config = dict(
    time_shift_ms=100,
    vocab_size=209,
    loss='softmax',
    encoder_widths=[96, 112, 144],
    encoder_rnn_residual=True,
    eps=1e-08,
    precondition_frequency=20,
    gradient_centralization=True,
)
Rows from block 7 of the text encoder of a small contrastive audio-text model, named by matrix and row number. Rows with one number belong to one neuron. Each number is 128 + 32 x the weight over its row's rms, rounded and kept within 0 to 255. All counts start at 0. Numbers have three digits each.
Before each neuron's rows are labels from the 100 texts, of 14976, where the neuron reaches its highest value: "tokens" is the input token at the peak. Only what is clearly more common there than usual is listed. The data: two synthetic voices taking turns or overlapping, over music, noise or silence.
# fc1: MLP up (text_encoder.blocks.7.mlp.fc1.weight, 512x128), inputs 0-127
# fc2: MLP down (text_encoder.blocks.7.mlp.fc2.weight, 128x512, transposed), outputs 0-127

tokens: "market"; "volume"
fc1.153:177124071126153124108154114108107110112124100111098132166066152106164139088166135143211142133184126137133071135123136154091109106125129129138181111126135066110157145118093135149097123083102132103125142093132127120129166066128173151069096065151114129133175132099205140045085160176160126113142132155128112125064095143117075170189137125134032122174123151128138141142119148191187130100111
fc2.153:116101167092174106088148164111211158144178066203129066158170140137151120110064147109148171149151141147186117138135081094129103115094134123110148070150161149134139099156174129151115158069144185129148174154112107156153103086124149134159171130167145127171103127102130054070130148153118136059138117098075156121081080138194083179119108133116139146130184108118129136134104132126163164111133

tokens: "market"; "farmer"; "garden"; "volume"
fc1.280:125145101111118187128156109141181198144119133094126105141094103159156131196090120110129086188181135140127134099132115143093111129137177140123138122121151046200109153147123109163158107156158157107095134118141071161151083123197125083131109106131095110204118136093202176191097116094145141173145063132153148109129127079148057177114134112140133083118146143097073163140165152113126176102129
fc2.280:158109188084138115092174142111141110176171138156167078085183128149102100086125142157097093121146164136085130188155119158217142114098083121175113129115122146154101168114136074067132128117136178161132079121099095111069088142057187108115140154119101114113074143147124075087125104141142159114131136116150104116116176144196065125130043113080136121095128127106108136084120120173126168130111

tokens: "market"; "volume"; "garden"
fc1.429:131157088131161150137161141068155133171158142083077163175075175115118111057103169145216101181153114149150116139116118149159130151139141113151141082044125081162115139148095147078095150144148118126121103123129071121158093066104137104118127074106085131149114123111189162093135124120189152154203117158130124164114120142076086164190152129185105115162089097103143136138113121184155109150125
fc2.429:135101156094193124075169154105193143156169121177152089174139143127136157108071159142117147141177128168209144128112097165127144136116132122132155109151175131188100136139126137134120179059154169173150136145121094175152079088120162113145179150162131146146064150124096096087132136184096174066120114104095151108110135180164088200133090151135132169101181083097144124133117122160132181104106

tokens: "doctor"
fc1.426:068141080205181168163128085133115181128172112106087140138097164128088119066126129178186156129146126155161083091152151176161129095129137106160125091115176042120131125150137157150097175130065140109068103130098091148135105148101101131103111124057109149075167105117109120116117145158126104115124089106071130203139123169066151141117168117150041152144136157116167129146137121131132123134160
fc2.426:145125121132161143114133117112160137150132120214154120183131099147079140066110125058151182117133106183174100071086066107126124106130109197169160069109112119154122131092143094137158128078132166158108102175152079150129083088119144129174177152150072106143097156127179080076135140163099183079122121104134111091143097119166086194108132153144090164116153063126145108113136120157125182116132

tokens: "<end>"
fc1.343:162135154138143153133127137117092165108102051075093125139101106130104072162113113104059103145130155141154152076117134142103088160152078157104102059077101107168097131143105160167100131128103055157112179140169110175107194108131067157112134126095090149126138152195103164112130111138083101143167065124149197170112091161145133191096117112162120152155108169154158084176120146086159112116116
fc2.343:158088167152106176148133089201131145125105173114131125148094112171175108132089137129181147066073106085145114185130128158093147106106161099113146111155158157189175140112107043140090085131059193101109062092102112093107129131189164116129145131102070133098118160142133084102147101107140137108129075110128096143124140111152142135134183143101153102043128116095151063127173133119096132102108

tokens: "eight"; "girl"; "there"
fc1.67:102124157113155103104135097157119101043103160161136121129106186122111119152114108136115159159108157209118139122111125157129157116153136194134076123059121125131157144121168122158133147137138221164123105160096032159130197100090093147115113085151173141112145167161175162101167109167148143095159121126152113152077121096095145158171101087145131122081133119178104156154107184124141182091073
fc2.67:085097120135136103183155152108137118191120158132128136167166100138168179182129079106157086134165097112115120114147153143141183164106110099136174188159104155096127118135146107154173136108104154147153175121123190126062154120096137109137097105108117093176076061165111168121082048107173188162147138122193150122077135152140125117116190106104103144125115134151083196089136168157058124135122

tokens: "volume"; "watched"; "wants"; "market"
fc1.77:135156135138104115129149177086097171099128133175121123128193090141131154111165156115155159175148087133148183182129127149092102151145133130136158144132101182176133139073094193096198133111090150120110169124103132137089103122148185163040097081084171134116180138090157188153142206123135166187162149141130156160142152176062117126105124107127172116130149135162112104087177119126071131120109
fc2.77:108114132114118131124090142106143147157156099151129096145159101115072144173151117112151080154131163076057136121139121169175102070084079104158142136091138155160095181123085103095211161139099150194108074146073088158114053119070180143184143152175084147124107067151144080172153147150134139188148128119113106120097141147147072159119093147137077123120137112091113089145118141123123164140177

tokens: "alarm"; "beyond"; "car"
fc1.131:055128098108140123086106122055095123072175148145107162122100110176123154096087166098127142106170170061139119151101131085175146160140135115135165107140173038143099123073141160083212175095158148165134143140071113215127146108155123128155145082088095095107082131114124131155148152128120083160131111145114149129094087090131106136145111130128198125126128107179132167108169117144149097173155
fc2.131:122122219109131128125175171091189174126127128172154110132174150150052144133110134074078139156073168108111057128138108122150102130137144141165110092126095110145070153127141097102093167084183164215164166146185132135129128125151133057160144114100088144137090169120123152108139103124105112130137090128131132162092143136139081166093092153135159103108158143102147144156099178180123175064079

tokens: "alarm"
fc1.190:106186110054096078117175139112067121125137161085100096166173121162152190099127151120158147168122104113180116212112151128161175122185114178161098105086085091134112152157084140101139176169179161116180152103159129148191134091113109158106122099135137151148124111100121139111102196123140125178147041140138041140147128141119098166135108116121148104136127099111137087091128093148111133094153
fc2.190:102114108186132146058165130151136163131137054189113063160161123149140152087126147131111146200139115169211135193124128119121201143162149137141141062133118154159176136047139106117119077131130177102115120184076067166097098122128136128131119164168106101083137127073139090115161147147165132104098134129153116143086123146113094184194147110126140151121178123162109132148119160132149139134080

tokens: "market"; "volume"; "doctor"; "garden"
fc1.462:068146149050136134101179145066116154114119118125133154122153134151119134086152120129201144159105143140130190137120069128153154150120142107151152113130142129122095157079147150109148114099139174050126175109079111108127117133186124156122112049086154106098121122040121152103110137180074174147100152154091107077136163182124153180063172091161163159170156099116136170108125124074129143162141
fc2.462:081088068124172127102187160072145225193217125107171082106174090103143119150134136143143134122156143096160146099165107145158089138157124139175121062140107129168182138092073088142149188126196140151084163127071059195101101104134154097138163117155104162154127117134111142103173150118150132084096094127113143069090146128110114108118103151136128132124126146112131122144114159129121162122143

tokens: "up"; "off"; "old"; "orange"
fc1.418:110102101160142097148137105105131151131183108178063132154140114144159129069134149160211132149174135137125128096130135119161120106169143141134139079110074096172123132119097153138081110105103172111109129164120117114144115094167136134066119140150165089129115144077140081072080166151135136140124117077152127188120126184040182131097175142172101124114100058214119159106088122204145096154134
fc2.418:150081151084160141093099148122175179166145097221162106164137146099138121131080147120103131149180084160169138118112100115110146105124102144139180107144140093192128109157139111069129187112159177170097191126127072195128092099097147071151190134143107150168116155108097114089120158125104145080126139110111127071123083127196096187125075138172111159125147117093122134137108099078156137105160

tokens: "beyond"; "zero"
fc1.276:167129129128145096120101139085134112128117070207138110141152055159127177078109174178158072066154085119160130196153143146142130114169069170093145148123109132130069120084114126142134115147093161094121121132101115147150115105079114190082111104118102127123096089110150140137088168196090118111116149087172103118103124086096134093093126108161185127079163092159102095098163164076085165178128
fc2.276:079152112118111159077128142118140078151127080108121116107130129131172113087170130146097088120081118145128124101121120129097105118112040142106107097136110216144078145119070149090185118173121126178121061169097113105172084133099133164124113177143127120069128146132107167080109162170151156079152108113140163184153159114129162173199160114109078153095107153104071128119115047091132149099096

tokens: "volume"; "market"; "garden"; "watched"
fc1.285:153085102083092179184126142125118127147106112104102128159154118134130135147162140102147111214113176121175101098138142116161117091164170204190105116174109111123122154122103106131158135111107120141098071165110091129143153152133149131130128121131136146091152124177170144122132162138082095128104099097058073199145115126136114101199120080146050167149110114102127190090148070044188107142121
fc2.285:160132158102147135169110056176140124160062129100207131132067198155121126137141097138100146123148125160150071128154181131152192128109073142077116193178112155104146098141152111129132110152117097143128151144168162114103150176106101117094084106103102129115146115177117111182154090092107130146147121154158071086151120118122212068095113167074113090080103128106161180149149162135089127159137

tokens: "<end>"; "beyond"
fc1.501:140125123159157154126137106127054157136157118104129126102091093085170119138133153080100106172068155112093096072131130115115116159161129114142132066093063054163164170083065144139086165173119095107181174123131102143132193109046081138088189130167139143141128137127113130177116138137101110085163106095152146115090093146151163148151133127126127175107123137140188086208168130100150119104096
fc2.501:125133158139063155142104103179124155095097117131145137143072132131159155104094154131152135099104069120131137162118092112070169108076132120137091091109120148189122160143135064146100168086113216089127076128161090109131155126172150140145105126128061073090086120147183122078131156085051107185152087123166130143124104101141117128087183091138208102088104092112158111117142144089107122167129

tokens: "shiny"; "forward"
fc1.341:070109101150130164128082107122134166081159111139086153184096139156128143086032145148134109149164170133110105060147128173118168140118143172119167096072104125149133128146128152171079153203096142173063096069058112124108158148145123107151106095089162128139098118164131107093133156160153102136136059117117116179083097160052104128119162123111101164201100106117151137100095137117146115128113
fc2.341:149151131121168105105176163107150181156188084221138085189165113133112145086089128107120150168149140134183127071103085099151141119114112140121152065115167123176115124120136096119125188085165184145120170134109092183146113101114188113191185120123081150113101165126125100122114152113102139065098106108137104125097119136182062165095115192161102160096147066114141114121117120162131132105098

tokens: "me"; "start"; "stop"; "clock"
fc1.399:127074121168130123112081104136125111073096211168120081137119148142056162152134174097149116151113157107131140084124116138203125118102094129092165104035113126108069147144129131067170132190159122123108148122128102178102166096092104126122110129145147115160110125122148126163226139117099095134173136125130145083112086102119170140124210114168164166143102146104084119140125114060112158078118
fc2.399:198148142146134149147154175066093150099120153157081106108069155113076099147133106129154125152100099114123091125100144134086151099152113059131145172102127113076082136093110134209099132093072131161149102130095100066110085133143125064058121123075098125095141174114124112110118114124122157225106112100137107141104119158056167095067106142128083154125161125110115130148156144168156129096182

tokens: "alarm"; "beyond"; "above"; "farmer"
fc1.28:140120144136144126120156154120137147131193146109119159126094127132114087192161158078113119124068165066076182128098122126110121104165110131088151093085088133171108113103097150200141190125125103151109164134150091094161153111138096044149181127127141140078156144104192129069154081147103139114160125115153130117148123114122127160206134083123130152142096142172146118222198202120127114109115
fc2.28:148099176130093194147169144175141114093136145103088177105140131132091079079057108144142138080115089051180121148121123165142141169140184159119139148137156151219146142174128108132101116110093124176118093178145143164149073073139156100112116086101129114159124143105094151134131085166112108146156079155108134099162152148127089150090131097151097123097148039050165091160152135142137140111151

tokens: "<end>"
fc1.176:134126088138189171168109137171089146166154101162119165161117155137137052124110064164159129169154129180127128129133045183132149102139109122123215087155159103160124084146172180096152120109091156143135107189171201107162106128079143103143131095108075154152163161185170146150084125136119155098145158134151158114143083121070118139105115141123119134196138150104137170148169129137160120177140
fc2.176:161147126116089109143152094174087110077204107116134101081135081125148097149186114123140162085095112180122096123110097139123129152104157119115096069130119067103123147167164117145141143140159054132191140092089135122111134173116175125104133142160113130118179162080111175116145124145169180148083143210106118130142046120158103146132092100097143124125139156149124202203109145119175159166073

tokens: "market"; "volume"
fc1.91:142095106166079139185153132107190106112116199140135118125123127125108082152121096092173140137110147157179134089112079180116188100080134070161114140110130117104169127111114102088131078168064214173142130129099139170125073104136125138167067076158090131164088121109132087146144172158172139115137164154152179123115056118065148145113140139117105137130113171084139075112115181138112166137154
fc2.91:183158128134103145085115142092094143179094119100078076074151066150164092125121114120148164103107149106099170148109170161129108128134142137095125169106111042166177151099162112173172130092118153099190133124117087097121147172131192114158114190105058123073129137145091114168132113177103136145187098143114089119175174102152124093187136165148124124166143181143070163113115092094147108128146

tokens: "doctor"
fc1.406:126139101104098133138111117146119094145166125097134137158107090159156128084145126173114097152193065095137145174186162202149191136085093181138168174101109114093128145056156142105174159208096106108094124110078110114122078171177119073154094063131100092086111116168157134129138078074117100148132115113124161119082211172134119141118163137136127124153105112112076096135157091111134126126135
fc2.406:084116149140097084172144083134112123108119130160102143142083135112151185121177134120172103100122101138180130151095161140083061156075140153188159154098092147081082088133139164159146123108161103106111134144112150130120207130115134181087115163176198128115110187075085171094151114108126104168091138161104140139095043162079136070113095127120150121156115078162095129137115137109103125168061

tokens: "beyond"; "box"; "shop"
fc1.468:079130082169080178189078169094164140070182102094072163145165104075157142088114161123184137183122150111069151166129087122114120152115136126112054093105130124193132125157044149071184188130122121066161134126108100096139133137136104135060144090169152127091118122164143131136126136147099125155111114108137145166170154112117139150147154161124133179142087161104124174132162112145107145094107
fc2.468:107165157089176134100150117072129170125161108172144069170120157125095166125039127128132123110123143130154145070135110116157140109179114133131141133135104143150100138098138039111138153040152166184120144127123068200099125097136161081147202092145096104178095163149153115100106132170118133071133112125116153089120070116184087179149134127165096194119135091117165155121147136164152150128132

tokens: "up"; "a"; "at"
fc1.129:146101136155103117114092113076156155108085077174111145142107107138168163133176112150177143142158078125179213113166103149118153152152146201063093060129151103062109135050096092097126145120179162082118111140145101109142146148147202178106141110120157136070143148107101111122090136100156133180154128164120133150110127113112080125154140159139136117115081108116132164075193188082110150129127
fc2.129:105141224095144142107186172122144179133073121164183124094164141103161094098100106102157163127151102116119096153126180148140157179122055077162143161132131169121085137087069138094107149086070144172144152124103160168111142134146188142132150135115094122134053113111072112128156145136133149112104126100118118135066159155172093127122064104099106189108183121140172151151096096120117185102133

tokens: "-"; "market"
fc1.134:159138127075156084126136146130130112115154117125138122104112162115130088116145166158111131184137103112114157149156163153162088160132104102098131060108107061120055143071135167168129130127131103117076161150121110145125204102153181200154173155199103181153117118111106123152200159132106056162158173144096101120131125154101100136143134115105095136146105218170150107149195138139098091074106
fc2.134:113133144155084166162110073111094154095140107148110156137061164063139104142135130125111080103125125084147114113175172154118127153117159151182111096138118101160167129115138074110106085127076162088059113091140109129135202147137102116153072118094142188089079075174126119126091179120142106106133096058116108121095176092103177148132134091131203140072167130071144139176172112125172116145125

tokens: "shiny"; "timer"; "forward"; "flower"
fc1.363:073105112143156120136066126164084114164129126097101070192143090083168162104145165193089102123156099123115080124188160146115083131134210191167134098130155094140110163158084104094103114162137124100081111135180141120184123142170102107135147072130141111150095105123093175175174139176077088133156134134148119113138150146169158138150175153067134143183120106061127170114154139160133095124116
fc2.363:111120161174052123163104096133123142099101149139087166085125073087120090142100105112133123110144166193138133142065171096130083156092124171121125114077071127103112114113114177186160117125108105077155177098092137152087169202161139137087152117148179164102123146059087164159142130110139082181112111146135096185134091161137145109157126116186129178144096116190122082169168122095139104116119

tokens: "doctor"; "market"
fc1.279:127102127097139098148118065113194167132152095137062136160120135162084122080151147083117116154173148142085146154140178143143166166110110177126170141124136119113153093111126170129124152153089124121081156090109091157139191121108125144087081103111125140138099081143179111095087165170225125170150074177086059138123089156093116180174152107150101121142158083079079109131127120175161105165097
fc2.279:161145137143165102101152161115194135112179098190132103216128145133118120093138101157167173110139113169216163108129148121096185142115112117123137023140164152139122079131117151150121129095142180079086165146107118136108122064102117149117147118159176141138117150057129116103113155130140151086141145085134111081094074157179146164092112157166154169102202107138143158150103120179131152108102

tokens: "market"; "doctor"
fc1.296:152114062134152161141180195151139106144160155127108106138060097180122101097172126111185107187183086163129110202096131154192142130147117094140117098118110170095166150048142130115145160125148101142115154112153114091109125109121098141132133079142108150104117140124177152082134152088199165138154086158145103134117128089120082138170130119106094154137061139094203190064134097121149104101135
fc2.296:080132141061159178139146125169164153131158075198111087160135087144171123137058167108128137173138102148173127099116096089167171126117099121133147085084156163148172115133099063092124129080159125165108119102057091170154109091094136085181143111144131128110087136120083084098150098118087109075115107132133123102066085118155084165126122137116097156112122107085181164140078095148128181088093

tokens: "follow"; "farmer"; "garden"
fc1.84:103097131201104147126148127091135131126138106099049116086113109104175143100081114152212104169230170123170059138120112139161116143166140128146146099093116090149091131094104111169083184122145137132137137129109089094137151102135182106110134181141108114177054152134116133079147136106169096127159131173143101137125116109110152110166122165157133093178063127086132100145091120176202133096101
fc2.84:148099144105177125094168157100184178125157073195129053174161140117155124101058157081080157148153127149170145089113074134126128100155127149123160093136179154162105093142145097090138172074166156149151188126109092167137095105107170059189122134130100114150075125100079092125141148106112156071117118091091133109079114156157063143145080118122117127128177118089162151099098145147135135116142

tokens: "-"
fc1.369:097184105154111134197143134132156114123120139128118162140138113094179110102139143122155112160134156080151106126120071183119148131158122058133134092193135088127116127136107154189126130111149186113185080163108110127123137162109130119137175143104101123155165094152242136094151111143133176107069097074158198116129126164113143087138092120089178175164108100158069106113191121099183103086126
fc2.369:154118158125147162090123182147213134096167105173145063071158108116151136138153128128153154173183106117226073104158078143158138147136089145115131174115118138140153121162126151122149126122138128152129181077139120138140156145148111084118175182094152173113103126124128148110182146122159118111122074108152135160112132170172152205213154121106123088115117118125101130133088066184077111070100

tokens: "doctor"; "watched"
fc1.180:125128121097133124095148100083084130058131157056091149088177144081112101064133125095145130158158145113120139160150118155134122062148081153165154206084082143134153130091133171106190142094156139059057122086070136108161086121168170172096165083119110153114095135108139139152135180169069161156123094102128111078196101163115144098125123152115140132181121149092140109099125094123107135143140
fc2.180:091149089168138144154128155080132169101152103125063120174106090109123114126107095143151067078081135118188169099159163112118113159163122108131142109136107076078123085144093143094132093133112203130101158134076156152085086134102146131120111115127131137152179109091065150149072187117143181142073074108130067125103091083132163090118142104155148166141151138209149143159090095127189164115157

tokens: "volume"; "watched"; "box"; "not"
fc1.32:089152106171091122072119159077149109100158145096089123184145099102192128076128166091181112144110097152173125152128079083157111094173112085151103083096095134145116164143071180100145183148129124148176105118044070142111149086169166159086097109105105087120111145133163116095136152118135134116185087139168086103114148097106141095157155171115119129099075124135128084184155095174121121123183
fc2.32:099166150103143117071132175069180156165138136175123114185129131106136143152067144117100133138151130142188079083158118143182158142118111144140129151100140145178130101146126072112118174118153187235131159139148105182103109150151163066125231155138155108110069142145104088109116113153155126045124121137166111088126077140125092175150110138121119150103163110108166099126092116152155118105111

tokens: "school"; "strange"; "stayed"
fc1.421:068102129129082134144065148105166135160124158122119205168134126142107129177099161115165121094154134157162156128100060161093129095187109117150099124133165151182143081134124138189200091117085149168116109126093121156159103139144156106143107145123148144109193149127103091106065106145135087166146143201146144130192153153171131177088134113163142170157169141119128092145146179106164054111076
fc2.421:133182096157152105079110102161133117131099091095129118122132119105159120121062207099094134144149160114109139073087145147124108130148166129159145101143065095128114155126129082141100105146109127119086105138196088124158089088172112116156095159135098131130134082196104106129145193128078142102108074112078169144122148092073040105171128203117081071113102108133098111065129141099143188136127

tokens: "doctor"; "watched"; "stop"; "market"
fc1.170:120086100135111131112132127089163135154116179143131096158167111106163104121166128131119120185229111077128163099125118143146101116085190112085223157103154121155117164072109167136150173117079140129169107102101154190110147135155088121077143098106064195160119113121128136103143146182095154141105134060160119132098134181105136173104187124126133124136151201143076067122142094115143130127131
fc2.170:147178124131127130159137161098156171124181084087072141129111103139094123111138055088120124116117155083181164168101139159159132132071142135164097135106080129068111132134137104177115085106131167106113117185152123101085110116147156202090155146147158132180053089124128129159161138125121132164178107125134131135178133151084131074102074195118129128134131094142090186169217120121174110120076

tokens: "school"; "beach"; "cleaned"
fc1.466:060130203100132077089106132106192121149113086113174126165130178160153114121112122161125137122173155124158106133105123151134173163109106129139171060139165143151183099123109146167101128139088104129181114170131110187065119165090153192083178129122157118130109138075185181116131177115074140144167094103114139104134133143170125126077129182150057164120113102100096156204115140119151127111093
fc2.466:124123080138076161133166128138158120099140134147085167113151094116113170123103170113186157207119125114140146140166128111095100136143068104113067160097108113100067168178082088115171114078104088077054115130155131116131133065086135173126129130115112134114092091089122061103125081137163117119123188164111090107177040149114151106206104134111175113153140157113096122145120102163114135099113

tokens: "-"
fc1.389:126149098115131151081191193170083142141165147164185191103113141118077152077119096172203124148132105087156106174140112160193216126160093081119116143148160083149142080108155140075086153123120163150117150152151181127150165095128164058141140134124104110166183142099136154112091137135105140115127113131143141149143159110113083113099138114151190083147174127130089116143135130211103098146127
fc2.389:137164084132090167152163106110085158055146164090085055074136089108132119106111122112115149139097150172135127107106145115098147132129169134066207092136066134136157162181145115151149153185180103137179198125075130165171132185129184162096134120112094160143162110077113167150107128120127136147133177155060153147165080155142137131151096141109108153100151122138139133176156143086190153143116

tokens: "shiny"; "quiet"; "station"; "slowly"
fc1.327:138101072115192101129095122080148158138195162128061155157065116146118064100123134139161136163158113111104143103131109120117159137111140101091183119114149114141120090122083106090071105176128127078069118092077109124127125078150103105125130141106077102157109129152149126081108150143153124109113157092138089158109131141082126192149175155197111170216094092085129106055130098156169154168146
fc2.327:117183151151157110106176153142166194141153128193122086221157109156138114108097156145137167128155114160211134111125111114120133153072133159114144095127139142123080088127120151128091164087177185106103183186119110171128142047123163126156184143145128155162085151084084095101160156130105186104131118092112121109114104154190092188105113128134127130095156056145134129097161138131125162117095

tokens: "beyond"; "zero"
fc1.115:175178097126131164175103152110096050150149106152106139208138136102141159098144174172209136156101095153153134116117109107176157131138098100119143126102098138172098149142134100142160172144167164131135146134085152113140113117036142129109141103114106132151183093090169122168071169174131105061174111150124102105089118109116095062079121128148178171115091131148155143171140206120093101142151
fc2.115:112112147134129073100125175099150137135130080157158061121167082134170142110102138126129136189114080084114131158113158112122137115092101165121083113122121141127120189127080161083121100183122119139116110167161090154157072103131130194135135154171150101151111147139088158126131210160103166048130123106167225117114116130099179154211113070121061127098148115113069164124140129138132124102154

tokens: "-"; "beyond"
fc1.227:196111135145146101128130176150133071120158170086104156160131134157108110144104163104156072146125168114095092171128104192107140099158166069113167102110138140173104161080125104151098124153102136106122045098134126130111137171157141095053101114094098143102100083189110120065159163160100142070208105084112123098139128148094143097099130142177169114152130149056166087165116150175144147127128
fc2.227:110182121156140110071084182103075143120081148088162112099193180134112150145143113121175140095108222098160136072125089149124095132153137153146091162124133072094153131136132196132170097142058133079083116113129141144150095131178081142155139153136156153142128080161072086165103130144119123122111126143084167142107170063140143115158119172176149078150118107120134187159076104097113098096151

tokens: "volume"; "not"; "wants"; "watched"
fc1.14:086134126176162145137125126095162116115156162189101053150143187132155132143100159072122100187130184099110142165192114132179135144100131081115126102070126104131167165066128105060155053204098141138134139129083070119120113105143119142130105118148178145199148128100148136191161120146121147134140113119102103068128125135091112174094114120122126087138119086099076171073103109081097134132115
fc2.14:171125129144136167125083081071151144138097156113110136123129124164107066151144074106118108095121141156080133176104106090102091111147182175169162074078120149126077154113124180102086126124111180144204089104123129101058067185157106094080107129106124082097117133135163118106142077097110148162133105110143133090153127174085138113129115072126101179186103158129094068131154168100123100064130

tokens: "volume"; "garden"; "market"
fc1.409:105131111143168106096126114102143156158090138103115109188112116075135136114160148151093107119119100176221108140150143152163127178069114145072101091154127159080090117168176151141101093122223148137086064082095089157110122117116141104167151113159181112173118174056104160131134135151087125164175074170094107098141076084139127115157112172118121153166115115112161141120085126097125083080136
fc2.409:124124104085182093153127133130087110131057102056149106124104063171138138107106137131140150185105119082126098085145093106146134140104130139094065124116160090071094153124127064096186091154081145148141073078178147136086147134123109110116120130129196082124159162162134125088128125094051079111046123115177137097161132108085155105132148136128178074117162114101073135132156128089093144150125

tokens: "-"
fc1.444:107087109157115136107132184128082115175164102138091179161130130115109096130093106103151066112079163093089154151094117189098142142115181050148100107113116111138132141082150105148060114106066128120096098101124108134063077161174159119123148118085113142139071102080096153115138161124121156047196116113129142099107164128092132114103124108132154130116156124049152045121133128159137158140065
fc2.444:089126103156118121125119149104079131065098112105080071094183155145132139131123069109119161085141205125135147081100102109111088131136153097070142129121130095077144146126132171097151130121095159097102178043076154164187104111125104110163145153088179112153129060126100122107080077122115122136098136108101120137144113063174155116096106152132085119128108122125085187117043089088151079099138

tokens: "beyond"; "alarm"; "hello"
fc1.295:090164094067135116136177134120096151054133120132137079094112093086159100160124109077121109126128161101085105187093049144113116109168096184140159091144116120171134174096134165106167160101141092110105170162127159149137158116119025103123137097149067151158106080133102155121100120171105154109099133145095110106156156131138129096117207094118134137087125082068155129143196129104172142143171
fc2.295:137136108178181131146089167132092170180118148147112159154079132120157159160094209156169086107103147079128113127120147133097171127159142110136090051131136115143062117105101087152104185161165172199169112142160114106125151038193118100114106091121125083168081113148162126086120150089127140106176094086157123127127153156130116160111143130140164134140109098052164111098093166122106160169147

tokens: "beyond"; "market"
fc1.17:073197093150197117133144138150098130115158122084164146129118158086166083089131112083117121117082143100141149171076098186168101109157130080093126162128053122140087117110160132116168171113069077156113164142151050114148121125087076152113171107101102119171155094119115120087127157196163133150153114136119197162114089156133109146132127140089137121149140128089182105209147116111130069140149
fc2.17:163083136139075177174145142152090144095153147130171155130121149081138158154099139135109120113120133121116108161072182105133160162114129161131116101196153095118116075152111057124124131104133161122128113130164175133097218065123130141147078088096106100109093124150154090117149112086122075158147099063117086096078158117130143128104157084151230108135155089085168152100166150124053133166148

tokens: "up"
fc1.141:106135114151162127084091116102120165130124074186123143185162086139155139090148197118189072132198105136164106128177145138149129134130154165136120103094094115148061127131119186164134095134110139076081139157114110109104126067101168165096064145062164155115149117114131085121079190179140117138214075148161108170094101132101134147148152095137120126108139078153086131116100093180134146134144
fc2.141:121105145119157147105143177150171134159169098165150098176144124134131102106106098124123168157151129115180116147106116126109130116122054111123131084130136128201102103143094175109155146125084169118103146189100112182113038098040160142176171128152125130087083147097124125119098141117092134049185177110131174100096100114185111128124102118167085166099178103102165152154066075134151164134136

tokens: "-"
fc1.219:140104133102068121107055068171087111117160128116152182140144139093129144147124115095150107168086100147174135139109170146154112124125174055112141088159136145158089130133112114066137131111065113151146136089103134125094047110150093152114208113094150152169066095085111123072169135172079133128088056140092125157148138094159145113143115124153133119134098103145128106169124075190069164168122
fc2.219:107110128088140133126182136154119214088149114168080107104141135136144116110091101097161147166147128193139168112127091143140166120123159128070217146129086133078153059152123122119158119123101209154129176110115163148143126154110068127086114107094180108149136082137117125060102076145165175149100144074135122077146119145150090147109141146076135162077151113090049153111111090130147123152161

tokens: "follow"; "farmer"; "market"; "garden"
fc1.130:122144111132112160132111158079119112140145125096108095136076089147093147138138124114114084173102123159206108137112133105125113119145132131154130129143178140133166152144151033062141102142148157161081148144102078139156158152241105132105118126140112102124090173128122164104150114117083166138157076142137080156114098090158166116211148109148019130120138155128139102134189137098193103137082
fc2.130:106137177099136134134157115154152131160079116097179144108121125147141126136134128155133164128113098182162066137177120117132106141116131117186125162088156136120197119158142091092144061129095141171109162161145078181135124197181132063140171139120129144135117128126083121102109102118150089098067126218166098195109127133141139120157104063120051100161114148153175092076163095084172097159115

tokens: "alarm"
fc1.375:169078132117111115132170107173151122130147131139103108107140108089134153113138210140141148097169069123095136136094088175147123090110121121088110177089137114098102133122126120204120126151152170104106097126109134109127151115095175187156128100094115128212133100101166130179079121099145130128197143145162125125090143126111071097191114111106071133185151142105122106125184160152051070136035
fc2.375:120120146105102109105147126142130103128127056184146068159127097101157163097161199086154110169130134165152136090157123102155056141119113090136103090124058103093133175134156118109083117156106081128051119167057203120109124128088089200161130101131121125083134130089103164196125177114162139095124109129124099137159128099146144172161124113115116096122165121169091129107145066151203125106143